config.toml
model = "spectrogram enhancement model"
dataset = "single English nouns, adjectives and verbs, spoken by a formant synthesiser in many voices"
train_examples = 78125
gain_aug_db = 10
n_mels = 64
hop_length = 160
input = "log_mel"
win_length = 400
task = "enhancement"
loss = "charbonnier"
arch = "unet"
norm = "instancenorm"
hidden_act = "relu"
pixel_unshuffle = 2
widths = [96, 96, 192]
blocks_per_level = 3
block = "basic"
attention = true
upsampling = "transposed_conv"
init = "torch_default"
residual_init = "none"
optimizer = "muon"
muon_scale = "match_rms_adamw"
learning_rate = 0.0056
momentum = 0.9
nesterov = true
orthogonalizer = "newton_schulz_5"
adamw_lr_other_params = 0.002
gradient_noise = 0.3
max_steps = 12200
batch_size = 64
epochs = 10.0
lr_schedule = "wsd"
decay_fraction = 0.3
final_lr_fraction = 0.01
warmup_steps = 240
weight_decay = 0.0
adamw_weight_decay_other_params = 0.05
Rows from block 8, named by matrix and row number. Rows with one number belong to one attention dimension. Each number is 128 + 24 x the weight over its row's rms, rounded and kept within 0 to 255. All counts start at 0. After the name is the row's rms in percent of the matrix's.
# v: attention value (model.mid.1.attn.v.weight, 192x192), inputs 0-191
# proj: attention output (model.mid.1.attn.proj.weight, 192x192, transposed), outputs 0-191
v.95 096 [128 126 144 115 128 128 146 125 130  76 125 166  96 165 104 129 157 134  81 109 143  98 143  95 127 115 132 159  89 116 139 118 100 101 117 130 149 119 125 146 112 176 105 128 105 134 136 127 131 121 140 145 132 140 141 140 187 168 156 126 150  80 103 119 147  94 154 145 125 123 125 129 108 108 131 115 131  75 182  92 125 104 144 106 116 144 112 156 130  99 173 185 111 121 143 135 116 130 111 150 166  84 137 140 117 131 100 132  92 144 138 134 118  87 105  69 161 136 102 125 119  58 126 121 122 143 144  77 103 126 120 120 119 135 111 115 158 133 104 116  74 114 164 103 121 161 148 123 152 130 116 141  91 141 139 124 134 161 120 120 137 167 118 145 143 130 145 109 130 141 137 120  88 138  82 142 133 106 121 177 127 152  83 135 106 183 174 127 102 122 134 164]
proj.95 100 [154 121  98 133 152 105  90 109 134 151  79 136  78 136 116 112 103 153 153 143 124  92 104 124 121 101 113 125 105 177 125 143 142 116 101 138 120 106 147 118 144 100 150 137 152 169  98 136  99 136 117 132 130 123 166 118 129 135 113 100 120 101 162 141 153  98 125 108 161 119 113 160 166 139 137 161 118  98 123 122 111 172 120 137 128 142 181 147 110 138 124 119 117 154 140 154 137 111 118 142 120 127  99 149 152 116 102 177 155 116 106  86  74 132 143  85 186 106 145 164 141 141  97 108  59 117 131 129 139 113 115 124 121 121 157 104 129 133 125 122 170 106 142 139 127 127 108 161  83 115 114 112 111  61 100 127 113 106 154 148 144 137  99 127 181 141 131 176  98 123 148 149 145 133 144 155 120 151 132 149  98 106 148 120  83 142 136 150  85 186 134 107]
v.96 106 [ 90 132  87 106  99 125 158 133 109 123 132 125 102 168 112 165 148 155  99 136 115 111 149 127 132  90 143 111 157 157 101 126 150 151 127 134 140 135 138  96 202 147 102  86 128  86 152 106 149  93 124 102 101 159 136 100 119 146 171 107 115 106 148 138 123 129 122 134 131 125  94 139 137 151 122 143 108  99 113 139 160 114 131 121 116 101  92 153 153  89  86  91  98 108 158 137  90 128 115 133 129 106 133 130 159 123 118 149 111 147 128  99 107 128 106 162 150 147 152  96 155 120 139  91 129 132 106 130 142 148 115 149 148 155 139  90 127 138 149  56 135 136 140 140  70 177  90  77 109 104 120  74 112 133 102 132 141 131 134 121 121 156 130 145  98 118 184 139 119 170 109 162 166 120 138 120 114 109 161 129 182 110 122 123 148 104 159 124 138 102 122 115]
proj.96 102 [159 152 112 127 112 159 145 117  76 148 165 107 116 135  94 107 166 109 149 107 127 141 126 126 129 123 108 124 119 163 101 153 132 129 141 100 106 114  86 125 133 146 146 142 146 142 156 102 107 120 106 142 107 113 121 101 141 124 147 117 121 127 164 106 116 157  88 104  84 117 110 162 107 132 163 165 115 146 144 134 154 106 119 130 131 127 142 148 129 146 105 191 154 205 132 132 150  94 104 126 108 112 112 108 164 119  95 113 166  80  95 146 144 125 119 149 131 174 141 123  95 146 124 116 157 178 144 123  93 175 165 152 107 134 127 186 113 146 114 163 111 118 132 124 135 102 134 160 115 157 146 122 134 163  97 124 155 136 145  82 162 124  97 152 115 114 160  79 161 179 152 122 136 141 111 131 131  89 111 131 129 166 126 153 168  97 156 135 128 148 137 113]
v.97 103 [144 109 126 143 148  91 154 100 116 136 154 123 160 149  73 103 128 133 140 143 159 166 117  70 136 150  98  99 190 141 115 100  75 133 154 102 102 139 128 125 108 132 141 123  96 125  81 149 110 143  96 181 105 132  90 131 128 130 162 157 140  90 148 138  73 127 117 134 151 150 162 168 157 121 107 105 118 128 135 149 100 104 138 124 142 123 141 123 123 114 118  94  94 116 118 141 127 114 142 130 132 108 172 138 120 124 132 122 108  87 112 102 104 129 115 139 118 120 118 110  69 133 118 101 201  89 157 145 110 144 144 133 133 164 117 151 141 157 154 104  93  99 164 156 130 167 121  91 144 137 115 108 128 110 139 155 124 108 124 152  94  90  96 148  99 124  95 105 132 173 166 105 139 145 108 112 130 121 139 137 146 117 180 135  88 138 123 117 108 117 111 133]
proj.97 107 [169 178 100 151 161 130 149 111 107 109 102 105 131 114 142 152 147 156 164  88 107 134 122 146 131 119  65 133 176 125 101 107 135 135 149  95 103 102 157 119  98 107 104 119  99 120 101  85 167 106 161 132 119 145 104 117 128 130 154 137 120 114 169 115 149 105 145 141 127  98 162 163 140 144 115 142 126 112 165 155 153 111 199  86 125 147 104 102 148  91 140 154 141 117 108 128 134  93 150 165 110 134 126  94 155 137  94 135 130 147 158 162 105 147 111 136  58 105 120 121 124 121  80 123 111 112 160 101 109 121 159 158 148 115 131 164 132 137 144 123 139 138 108 121 150 111 132 155 148 138 101 172 134 104 175  79 137 131 133 115 135 112 130 122 173 114 121 137 155 125 135 166 135 197 157 112 130 117 143 140 128 140  82 125 144 140 116 124 112 140 122 155]
v.98 103 [163 160 145 129 141 153 109 116 159 119  97 115 106 135 141 113  99 123  86 138 111 101 119 136 146 140 116 129 126 112 115 125 142 118 115 120 115 151 122 153 127 129 158 127  94  90 112  96 133 162 125 120 151 157 124 156 145 122 159 121 109 132  89 100 138 129 170 138 129  94 138 145 175 150 167 123 170 123 169 161 110 150 141 126 110 147 200 122 112 120 100 171 125 137 152 133  95 106  98 112 111 166  91  79  94 142  93 116 136  99 119 163 102 125  98 103 167 179 117 136 114  98 135  93 109 129 131 114 133 131 172 135 163 152 132 107 155 128 113 112 139  94 112 174 170 123 121 111 128 124 156 174 132 142 120 145 125  97 109 113 121 149 121 159 131 128 147 150  77 141 106 155 180 142  72 143 145 123 184 137 152 149 110  94 151 147 118 163 124 131 112 168]
proj.98 089 [144 132 140 152 143 136 111 146 139 100 108 185 122 104 152 160 152 113 128 158  96  95 115 146 110 122 123 121 168 165 151  63  91 128 100  98 124 121  98 108 150 151 144 136 107 124 108 124 103 123 157 114  83 126 105 119 103 146 135 119 123 146 164 124 154 159 117 128 105 144 136 109 109 119 154 129 105 147 145 123 119 138 101 107 134 116 102 131 133 135 146 112 120 111  93 153 114 117 160 135 121 110  96 119  86 122 154 117 110 103  80 106 100 132 110 157 139 172 106  93  76 132 123 151 149 143  97  96  99 114 152 114 108 123 130 137 106 135 161 152 128 124 109  99 104 174  94 130 128  96 111 182 114 113 139  85 101 138 140 122  80 131 126 160  73 134 147  95 146 175 108 175 121 161 140 123 145 151 115  98 119 169 128  95 100 105 126 112  75 110 155 182]
v.99 100 [ 96 161 157 157 135 133 114 105 104 112 148 116 105 133  91 133 144 128 114 186 116 174 186 175  92 120 119 153 185 158 108 163 119 155 115  84 109 157 159 157 133 118 100 117 125 137 114 126 129 107 116 160 129 115 134 140 150 157  76  79  99 129 107 120 115 131 149 151  79 117 116 146 105 117 109 131 112 120 110 145 134 134 153 195 133 143 152 122 129 124 120 152 142 128 154 121 124 148 122 144 119 102 134 106 147  75 115 128 126 148 131 123 127 148 148  82 116 123 171 106 127  95 177 128 142 166 129 110 109 159 135 127 122 165 136 154 132 133 154 139 116 109 134 120 106 129 125 156 121 162 154 158 148 131 146  89 165 136 120 158 115 128 115 123 107 150  89 102  81  74 144 115 142 118  86 159 119 106 185 130 109 130 107 182 114 151 134 137 156 149 145 121]
proj.99 106 [130 140 120 153 166 100 121 136 132 148 144 112 112 142 128 139 108 133 142  57 111 140 148  93 115 150 122 112 109  86 136 142 139 107 114 122 113 165 132 107 138 153 162 104 104 128 148  96 162 171 105 134 122 154 103 114 130 150  96 131  92 132 147 153 123 123 122  72 110 130 123 147  94 124 184 148 147 128  97 124 141 114 146 143 154 126 141 152 139 129 119 133 124  94 171 145 127 159 139 120 119 160  62 135 142 133 132 157 113 136 130 113 130 163 104 106 107 123 130 124 121 106 141 162 101 141 133 111 177 180 110 136 151 134 154 148  89 109 175  97 139  82 141 159  95 165  98 122 185 125 146 131 127 130  68 153 146 141  92 117 145 117  90 153 113 125 125 123 173 116 143 189 155  92 109 133 140 193  89 105 127 121 130 107 144 113 139 124 139 140 161 122]
v.100 094 [126 136  76 129 115 130 115 132 168 107 140 111 136 147 139 107 118 129 141 151 134 155 154 144 129 139 134 179 173 154 121 137 130 165 104 125 116 136 133 129 168 146 113 125 134 150 191 129 119 123 127 106 103  99 123  79 148 145 114  68 126 107 131 157 143 112 128 129 118 128 111 123 127 189 110 102 106 173 122 139 161 117 141 126 150 142 136 118 119 136 168 144 165 106 141 136 134 123 125 111 143 130 135  76 125 106 123 118 115 120 116 134 111 148 180 123 160 118  89 126 158 121  96  97 139 109 116  79 167 166 106 112 144 110 104 138 176  96 169 147 151 135 129  96 152 123  98 149 107 139 145 127 112 125 115 127 106 130 103  98 115 109 156 111 124 141 104  90 111  94 139 159 104 131 162  89  56 119 108  94  73 119 142 158 111 109  75 105 181 142 124 153]
proj.100 101 [126 121 133  97 100 118 117 139 136 167 127 130 108 171 104 134 180 128 118 108 103 114 143 156 122 138 136 141  95 104 120 142 120 147 141  93 141  77 177  92 133 132 153 118 103 146 118 140  99 119 109 126 133 131 102 142 114 133 157 130 104 151 171 118  76 109  75 138 101 137 149 154 147 151 133  97  98 146 138 117 130 107 134 152  98 147 162 170 113 151 153 157  92 125 101 122  98 138 171 144 145 119 195 144 132 118 121 135 145 123 111 159 135 152 113 112 141 101 148 131 120 166 145 151 157 105  99 109 134 142  98 149 137 119 116 112 133 142 117 126  87 126 146 167  95 134 119  72 141 117 101  84 150 138 142  99 137 199 106 169 128 135 143 146 159 148  93  98 108 127 130  85 110 143 124 147 120  91 109  97 104 157 127 132 133 154 136 124 126  66 189 142]
v.101 103 [157 144 116 149 145 127 119 182  89 150 131 119  94 103 140 147 145 100 107  84 160 129 135 157 126  84 134 128 128 131 101 150 116 139 158  95 124 134  64 118 128 147 161  64  99 143 145 147 150 102 125 132 175  69 113 165  97 120 129 132 115 111 156  97 111 153  86 148 104 131  96 151 137  94 121 131 135 123 119 107 118 108 106 159 143 134 111 110 114 116 137 108 116 124 172 121 141 151 144 142 139  96 135  94  79 104 148 110 158  95 100 101 155 161  96 159 126 148 122 137 122 143 164 132 161 130  95 107 130  76 148  98 128  93  95 128 113 140 130 161 124 129 120 153  89 147 150 115 110 104 127 107 166 125 148 113 172 144 121 135 149 135 157 151 126 130 109  88 102 107 124 118 108 142 102 146 157 134 161 110 131 125 123 103 131  58 122 158 108 120 174 152]
proj.101 108 [116  86 120 138 106 147 142  81 115 127 113 118  78 126 101 102 104 138 168 164 117  99 141 109 185 104 139 105 143 133 162 104 100 159 144 125 120 128  76 121 111 131 115 150  84 127 145 134 124 132 140 120 116 137 136 137 167 115 163 153 135 125 110 124 100 169 101 109 118 124 148  93 103 174 127 126 139 143 121 135 158 129 146 128 126 107 119 137 126 135  73  91 115 157  98 103 133 104 188 115 203 149 128  99 144 151 135 146 157 105 113 103 137 135 136 139 108  97 123 130 141 171  85 114  98 122 103 157 116 141  98 155 121 136 155 181 133 123 134 141  93 144 112 126 124  79 158 135 125 131 135 145 155 157  81 189  85 131 133 175 114 126 147 150 129 159 116 110 139 168  73 114 116 137 131  93 132 122 132 137 110 121 119 167  90 150 121 149 134 136 133 149]
v.102 105 [104 132 147 109  91  98 152 118 119 114 140 103 142 139  95 179 127 116 129 103 157 135 119  89  69  94 104  96 126 136 106 125  80 120 147 148 123 126 181 101 137 132  86 130 134 116 133 112 115 137 169 113  67 135 155 140 151 124 134 107 142  74 140 122  79 131 129 132 121 131  97 111 120 123 134 141 145 116 117  86 125 151 116 145 169 165 105 125 125 130 112 137 113 101 127 121 118 108 161 144 144 127 145 155 139 146 103 117  98  98 116 114 179 130 142 120 136 139 119 115 125 143 154 151 149 129 163 117  94 114  71 144 104 116 106 118 153  75  90 160 149 142 142 101 156 122 163 183 160 140 128 119 162 108 155 130 112 142 154 139 179 107 129 116 131 162  98 177 157 150 103 156 131 188 104 148 108 124 143  87 112 150 152 148 145 124 124 173 122 138  98 136]
proj.102 099 [ 97 111  99 136 172 110  92 116  57 121 129 124 132 116 123 118 121 120 128 107 152  98  69 139 128 106 141  98 108 136  82 104 141  57 144 138 113 148 163 150 163 101 122 102 146 138 187 136 136 116  87 151 156 129 120 116 108 141 162 120  85 121  98 114 101 153 114 155 121 155 133 155 130 110  86 167 107 122 129 103 108  96  90 113  91 131  99 132 124 127 137 128 139  95 151 118 101 140 135 142 102  84 115 137 139 137 114 148 160 117 154 127 146 139 123 170 158 155 131 147 149 144 117 146 118 153 140 169 116 121 138 143  76  90 119 100  83 132 131 131 129 146 108 172 144 146 111 162 163 142 141 118  85 183 123 162 161 157 118 124 100 153 139 141 131  92 111 135 124 143 114 104  89 127 104  98 118 152 135 133 129 145 137 146 141 165 147  95 142  94 133 100]
v.103 104 [ 69 119 138  88 121 139 120 143 151 157 101 137 157 147 162 140 136 127  93 123 134 115 152 153  92 153 102 126 155 151 140 111 174 110 125 135 160 205 125 116 113 144  94 113 141 125 117 121 146 160 133 112  79 129  67  98 110 142 109 155 115 101 132 122 170 124 119 136 110 141 108 107 115 158 133 130 128 123 104 139  72 148 112 109 137 121 142 138 108 153 137 155 122 114 161 108 153 171 145 128 121 152 126  81 119 163 151 112 123 139 120  98 156 124 125 160 104  93 129 174 103  97 135 129 178 121 152 112 116 146 130 127 135 115 109 147 146 181 140 140 131 169 114 140 153  98 148 136 112 109 125 138 102 147 169 111 151  78 156 141 150 127 109 150 150 106 134 119 130 180 159 145 132 114 129 124 125 133 143 165 122 147 203 170 129 177 140  96 135 120 148 104]
proj.103 112 [107  97 115 129 123  98 114 134 119 109 153 150 114 102 154  98 124 145 147 125 107 115 142 152 160 112 151  90 101  99 133 110  95 112 151  93 106 115 116 120 116 167 170 135 116 119  76 112 172 112  82 122 119 128 115 121 146 132 103  99 111 133 119 140 122 120 126  95 139 127 100 104 145 161 124 167 135 160 145 125 162 123 220 128 144 137 150 104 121  97  86 141 158 114 138  94 120 141 129 101 114  77 124 110 107 127 147 109 124 138 142 141 160 156 161 105 110 154 136 138  94  99 163 122  80 108 117 103 121 121 157 123 123 150 115 123  97  85 156 112 125 133 118 187 135 141 134 128 127 159 150 123 108 107  96 158 127 156 144 119 129 134 103 116 136 102 164 131  91  89  91 129 133 179  93 134 162  97 160 118 131 170 149 137 123 112  88 183  96  93 105 130]
v.104 100 [145 148 101 160 100 142 159 134 164  87 110 157  91 110 177 133 100 137 113 107 131 144 168 120 132  99 131  98 112 165 145 113  93 107 127  61 150  98 120 130  97  80 140 141 147 159 139 130 103  82 139  98 114  78 122 154 102 138 125 121  98 117 130 112  91 144 130  92 110 109 132 126 100 142 125 170 120 142 133 124 116 147 124 147  94 119 121  86 147 143  98 164 143 110 149 129 137 122 114 141 172  83 146  93 137 143 112  87 125 156  94 107 109 142 135 135 149 149  85 113 136 117 108 133 132 112 104  92 115 170 135 102 106 140 110 131 100 122 101 125 131 134  77 111 117 142 142 147 139 115 122 148 125  94 124 139  58 146 137  87  91 161 152 114 134  93 148 149 176 133 114 130 140 125 124 156 110 133 131 137 166 116  95 104 115 116 120 111  59 113  97 122]
proj.104 094 [ 65 142 171 139 145 109 114 180 120 140 103 101  88 140  75 142 156 115 130 142 121 110 123 149  66 117 110 152 102 119 144 120 115  94 149  96 167 122 104 142 102 104 129 119 100  99 130 176 140 100 139 152 144 125 148 111 154 146 109 167 151 161 178 151 117 118 140 139 101 130  91 122 122 137 109 129 172 115 102 155 128 169 143 151 117 135 184 175 138 131 118 122 108  94 129 156 111 126 147 125 100 128 123 155 114  81 115 150 158 121 136 160 124  98 131  94  88 105 132 122 135 120 114 127 139 128 140 106 144 149 110  76 157 115  92 108 128 147 108 127 141 111 130 162 136 116 118 123  99 142 192 120  84 171 118 121 133 101 115 145 160 150 140 135 107 180 146 139  95 164 120 148 100 127 130 144 151 153 125 131 124 142 101 105 120  85 117  93 124 139  94 101]
v.105 098 [149 122 124  94 124 168 124 112 109 113 133 117 122 118 125 131 188 137 189 100 137 136 130 132 106 124 186  98 155 157 124 132 134 106 138 119 103 106 138 142 134 117 122  98 159 129 116 119 123 141 104  95 114 133 129 158 145 136 145 133 127 146 106 149 121 123 200  99 112 132 146 123  95 113 171 149 131 101 131 109 156 134 130 135 111 142 114 152 142 104 121 119 105  88 144  80 104 102 107 143 102 118 168 140 143  87 162 126 124 106 136 113  88 106  97 168  89 109 150 118 121 133 120 120  65 120 119  96  89 150 132 166 123  91 130  52 107 151  89 159 133 151 138 162 115 119 133 144 117  89 104 112 103 136 123 133 104 119 149 155 113 170 174 139 170 156 179 101 115 101 137 143 141  96 124 150  96 167 134 116  81 125 123 107 120  87 109 134 122 132 139 130]
proj.105 097 [125 115 118 133 128 171 133 127 145 134 143  77 156 145 126  97 139 136 193  81 122 101 110 148 130 161 180 159 147 171 112 108 137 126 138 154 114 114 111 149 136  96 117 104 119 145 107 145 131 135 134 102  98  94 126 137 160 117 137 105 140  91 142 157  99 120 120 136 108 149  92 109  80 134 140 141 112 151 141 163 106 118 105 194 194 155 114 160 151 133 117 118 126 140 148  85 122 142 143 146 143 115 172  93 131 106 128 100 143 137 104 166 149 145 111 124  82 147 121 123 129  99 140 163 168 152 119 135 127 118 141 117 159  93 116 104 115 126 162 162 148 111 152 150 106 135  99 109 168 183 135 101 111  73 122 113 104 109 110 161 113 160  99 136 135 109 163 123 115 137 135 141 107 131 145 127 120 137 158 102 127 140 145 132 105 117 104 107 168 197 125 111]
v.106 096 [ 81 155 127 127 106 106 140 128 125 122 111 122 115 129 135 130  98 180  85 104 184 156 100 123 144 101 152 139 112 180 147 151 152 141 153 122 101 129 121 125 137 122 134 124 122 142 131 180  90  96 124 149  93  81 111 146 104 141 150  91 133 141 122 121 172 127 125 135  81 130 104 124 124 194 143 115 122 118 110 154 105 126 151 130  97  88 185 113 108 105 122 144 131 126 158  87 116 129  90 124 119 115 118 145 149 134 116 149 128 134 108 151 107 130 134 144 129 133 102  46 114 122 122  90 150 134 100  95  84 110 118 157 132 111 133 152 148 144 144 136 137 127 120 112 154 135 170 143  94 129  77 169 114 114  86  93 174 142 134 140 111 148 129 147  96 118 114 107 138 138 143 139 122 141 122 152 151 156 103 134 134 143 166 137 153 149 113  73 119 144  81 172]
proj.106 093 [133 153  85 155 166  96 158 109  77 141 166 148 137 175 151  45 140 148 155 129 151 129 152 129 133  89 176 132 125 137 120 139 148 186 102 171 159  88 129 126 106 129 132 127 109 159 127  98 121 104 128 124 136 116 141 138 125 127 108 129  90  99 111 126 140 129 104 120 122  72 135 114 141 129 148 142 150  74 124 151 156 142 113 114 143  96 128 165 133  92 168 155 137 144 119 151  85 113  59 131 135  98 112 173 129 125 124 120 108 139 136 127 138 134 148 151 117 118 156 161 125 109 124 109 109 121 104 128 109 135 170  99 121  92 122 144 125 172 123 170 101 147 132 122 121 113 149 106  97 108 117 101 137 110 133 126 116 107 126 129 128 176 125 130 142  91 103 117 133 153  96 132 132  81  95 121 120 141 112  81 111 166 168 139 140 140 136 143  99 149 112  80]
v.107 092 [134 128 156 112 175 125 102 139 127 118 142 117 123  93 118 128 164 105 147 148 110 140 161 144  73 112 121 114 145 107 121 133 135 101 122 130 153 150 112 120 114 119 168 158 121  83 107 110 142 126 127  99 114 111 108 111 107 150 113 119 123 119 130 117 173 119 150  84 124 155  99 101 154 152 153  88 110 118 147 130 120 160 171 166 148  78 130 145 128 111 136 146 139 108  82 121 130 115 109 157 126 125 165 161 127 123 117 144 116 113 116 147 126 150  70 107 127 140 119  86  95 146 118 200  93 145  96 124 193 108 129  66 133 140 164 143 155 141 127 155 175 118 116 149 140  95 104 198 116 148 116 160 155 130 112 163 116 119 143 126 121 173  91 133 123 125 125  93 117 154 158 105 127 130 155 139 121 131 175 109 152 118  96 145 123 131 129 125 125  77 159 132]
proj.107 091 [ 79 123 132 132 142 168 156 142 118 131 138  91 154 130 105 125 158 151 150 129 144  70 133 133 148 157 106 137 132 113 165  98 148 121 145 129 154 142 159 170 115 152 175  89 114 138 125 134 141 136 125  91 118 117 113 124  85 110 124 148 100 118  82 129 130 108 146 103 188 111  65 155 124  65 117 119 108 105 156 135  83 101 114 108 132 122 115  94  87  87 100 128 164 108  98 169 137 135 114 112 126 128 134 113 165 158 123 122 113 148 124  98 123 133  95 108 130 115 152 126 131 122 152  88 120 118  76 113 105 141  90  95 111 115 123 116 145 109 102 115  93 140 116 189 124 119 144 137 146 128 137 142  56 103 167 142 144 137 136 164 107 147 108  79 117 139 126 140 141 147 113 132 176 122  90 126 124 100  96 137 108 116 112 123 116  98 105 140 128 138 155 124]
v.108 099 [140 112 100 123 108 141 151 139 136 149 130 142 163 152 121 100  90 142 134 114 166 127 103 107 129 156 120 112 104 158 123 203 156 126 122 113  90 134  77 122 127  89 132 120  87  93 145 125 124 122 132 131  89  79 111 143 109  88 117 104 139 141 126 135  73 150 139 128 135 128 168 146 166 118 122 158 148 117 156 110 117 130 146  85 183  99 128 135 132 140 129  60 137 108 128 185 108 156 138 125 120  95 140 161 122 158 141 134 106 114 136  98 135 117 161 113 141  96 151 161  93  85 144  75 107 153  98 120 131 140 101 138 177 119 153 105 125 132 178 107 124 102 120 140 157 115  75 107 170 141 117 153 145 112 129 125 132 110 106 135 149 109 126 153 186 114 105 129 120 159 110 143 101 112 110 111 126 130 142 146 146 119 147 130 173 143 128 172 131 130 106 136]
proj.108 096 [124 158 155  98 191 117 143 166 105  95 142 143 161 176 124 120 138 125 123 134 178 141 116 126 101 149 134 166 128 183 129 153 134 160 135 104 134 151 122 139 111 143  98 136 144 179 140  93  68 112 103 161 109  94 120 117 109 111 111 146 132  91 118 136 112 132  95 131 147 169 105 148 140 130 143 112 148 146 132 138 166 141 140 119 163 146 183 113 104 120  96 103  91 133 140 119  88  84 129 109 150 139 106 125 113 113 139 179 136 102 131 151  76 152 118 133 116 128 137 120 137 120 129 127 146 104 143 112 144 104 157 116 142 100 122 105  98 106 128 147 144  76 105 138 155  89 158  96 124 187 115 146  91 119 132 166 160 176 143 122 106 127  91 150 159  98 126 133 131 118 133 106 156 135  78 101 131 101 105 155 116 134 144 167 125 127 123 141 109 121 118 163]
v.109 097 [111 162 113 135 142 136 130 112 132 126  98 104 179 142  75 132 120  93 155 107 164 119  98 130  94 123 126 107 103 135 119 148 132  90 164 108 113 101 119 127 113  94 162 120 126 119 101  80 127 141 123 117 160  81  97 124 147 117 129  70 133 138 131 110 103 100 137 144 162 129 172 167  74 115 126 117 106 154  92  97 183 125  80 126 108 185  99 172 140 133 125 101 131 100 169 120  93 136 134 150 141 117 139 123 135 102 146 129 102 106 171 110 134 139 134 117 131 144 138 120 120 189  95  86 118 119 126 124  94  95 134 104 154 112 120  66 162 178 116 134 117 122 112 113 117 175 110 136 120 160 154 105 129 108 141 119 117 127 117 114 153 129 139 109 133 115 118 159 122 119 156 174 126 127 111 119 129 144 161  92 124 165 119  91 123 114 113 146 110 114 166 135]
proj.109 093 [126  96 147 154 126 138  91 120 158 109 152 149 137 116 158 111 125 110 150 111  92 153  96 127  88  85 163 122 126 116 115 107 139 147  99 127 135 132 130 130 166 107 136 128  99 109 138 126 109 125  98 126 103 128  67 133 160 173 143 137 108 144 158  88 168 111 115 178 180 112  76 136 165 110 129 126 122 152 154  78 121  89 137 119 144 109 123  83 130  97 117 135 151 147 138 135 148 132 139  92 132 139 136  83 103 107 104 122 137 173 172 118 158 122 123 131  76 110 117 152 153 122 118  95 132 114 174 142 130 150 116 158 109 146 147 133 102  95 125 102 139 115 148 167 129 134 151  86 117 139 172 117 129  92 110  82 130 115 149 140 127 127 140 118 100 133 126 114 101  96 137 171 124 182 112 114 170 155  96  84 102 149  92 142 135 111 118  90 122 134 140  97]
v.110 110 [151 129 107 139 158 145 133 123 128 133  94  83 147 127 114 147 102 132 123 148 134  97 120 125 130 142 103 124 159 129  96 107 132 153 139 159 119 116 118 141 142  93 144 137 107 189 107 140 154 119 148 180 103 115 136 132 166 118 153 129 116 112 121 144 130 185 116  84 172 112 105 148 139 101 155 144 145 147 144 143 101 131 162 135 109 160  95 136 132 121  77 186 111 192 114  68 157 117 154  83 145 136  67 132 116 119 178 140 114 101 122 137 116 127 149 137 122 153 152 120 101 133 129 115  95 117  92 164 115 150 142 132 114 195 144 140 139 112 103  87 130 148 140 111 128 138 142 106 105  81 134 100  84 142 124 147 109 146 144 123 129 122 128 127 104 160 133  85 134 137 169 127 167 159 157 138 140 107 149 123 138  93 160 144 134  91 126 152  96 154 133 106]
proj.110 103 [109 138 152 128 103 127 120 175 170 122 125 117 117 100  84 137 114 116  97 131 120 160 142 131  85 125 120 124 150 138 105 104 112 140 163 154 127 156 110 153 113 125 116 157 121 149 113 152 174 127 150 114 114  98 120  99 142  51  92 131 140 134 112 150 152 138 124 173 155 180 109 118  64 116 165 113 159 163 153 171 119 116 130 109 134 130 165 137 142 143 166 102 135 152 152 146 124 113 129 138 103 124 156  88 140 130 141  94 136 134 157 138 151 112  93 140 111 178 157 164 123 129 150 109 117 114 116 123 139 149 104 109 147 151 149 158 139 151 148  80  60 145 130 140  96 162 111 132 164 112  90 132 127 115 141 144 130 110 136 162 136 124 145 127  93 116 101 123 133 124 117 114 108 115  91 126 137 112 142 152  39 128 124 125 141 124 138 149 114 171 101  92]
v.111 111 [124 137 124 113 114  95 110 137 143 132 135 156 143 136 114 149  93 124 101 158 142 113 109 141 152 117 141 128 121 165  90 119 141 134 129 115 115 133  94 137  96 120  92  92 118 133 119 114 120 112 140 109  57 126 138 119 113 102 117 175 157 155 150 153  95 153 114 181 145 123 134 201 124 155 175 137 130 135  96 127 176 137 116 121  99 175 120 124 158 181 174 118 147 151 124 143 100 112 139 147 124 167 116 126 165 148  84 156 124 124 135 120 159 164  95 113 109 118 177 119 104 137 148 149 108 110 148 105 104  90 136 111 138 117 117 135 147 131 153 107  89  83 104  98 105 108 154  80 161 100 112 143 134 146 124 147  89 119 180 126 132 107 121 128 121 153 140  91 119 128 126 173 142 173 138  97 140 125 108 112 118  78 163 149 150 109 132 137 136 127 164 119]
proj.111 095 [ 91 154 133 165  99 156 106 137 109 163 141 149 112  94 119 117  97 100 156 154 110  89 176 117 118 145 111 101 143  87  69 152 136 132 124 116 116  99  79 174 122 148 131 107 148  89 132 114 128 133 133 136 109 113 143  91 163 122 150  84 126  83 150 145  91 123 100 129 106 129 147  93 151 142 154 148 129 125 106 139 108 132 124 137 113 159  65 131 121 149  95  94 101 141  95 117 136 126 151 105 134 143 140 133  92  94 105 163 149 118 116 136 124 104 122 133 147  74 106 122 117 102  80 153 137 131 104 169 146 118 116 151 148 118  95 123 161 118 156 126 121 130 138  94 150 139 117 124  82 115 116 156  89 111 127 167 134  80 119 109 148 155  96 147 158 109 135 115 148 125 148  80 196 131 132 108 135 138 148 151 109 130 104 167 147 132 136 107 159 108 100 117]
v.112 098 [ 81 102 127 138 123 132 116 142 139 146 146 152 160 160 112 145 118 113 162  91 160 181 165 150 126 103  98 125 136 132 142 144 116 141 164  99 118 170 126 157 138 125 156 127 129 127 121 106 120 123 143 124 174 146 118 129 132  97 130 128 102 122 151 160 125 121  79 105 101 150 113  86 104 103 133  99 126 108 119 113 121 116 150 144 128  91 184 141 132 123 115 118  98 135 117 149  86 131 174 164 127 128 101 118  81 104 125 127 105 122 132 143 113 174 140 119 151 129 131  95 130  92  77  90 143 128 141 115 132 115 125 108 138 103 162 116 172  90  97 145 123 116 178 166 141 130 141 124 110  91 123 114 122  96  63  98 119 148 100  74  96 124 129 148 113  84 157 120 111 113 156 103  93 157 139 158 109 110 104 117 169 124 115  65 132  86 103 141 136 136 141 132]
proj.112 106 [172 135 117 124 124 104 185 133  91 112  93  93 137 122 150 120 101 141 113 126 133  82 183  92 136  99 132 148  89 166 112 124 119 176 158  81 145 141 124 103 134 191  76 153 126 150 106  87 191 149 138 143 104 139 155 126 129 120 166 130 114 102 114 138 144 101 173 134 116 137 100 121 137 120 141 135 134 120 142 130 100 139  80 137 110 103 151 115  85 114 137 118 139 151  98 136 127 163 148  83 115 147 117 109 147 132 131 159 114 140 104 117 133 122 126 165  96 127 153 138 129 131  80 136 146 126 114 133 126 134 100 140 134 138 150 113  90 134 138 117  98 135 154 150  91 168 133 142 127 120 180 114 117 155  69  90 139 140 141 110 144 113 121  88 131 120 169 111  94 115 123 151 131 142 104 144 145 155 134 123  92 120 156 105  68 116 134 149 117 133 108  84]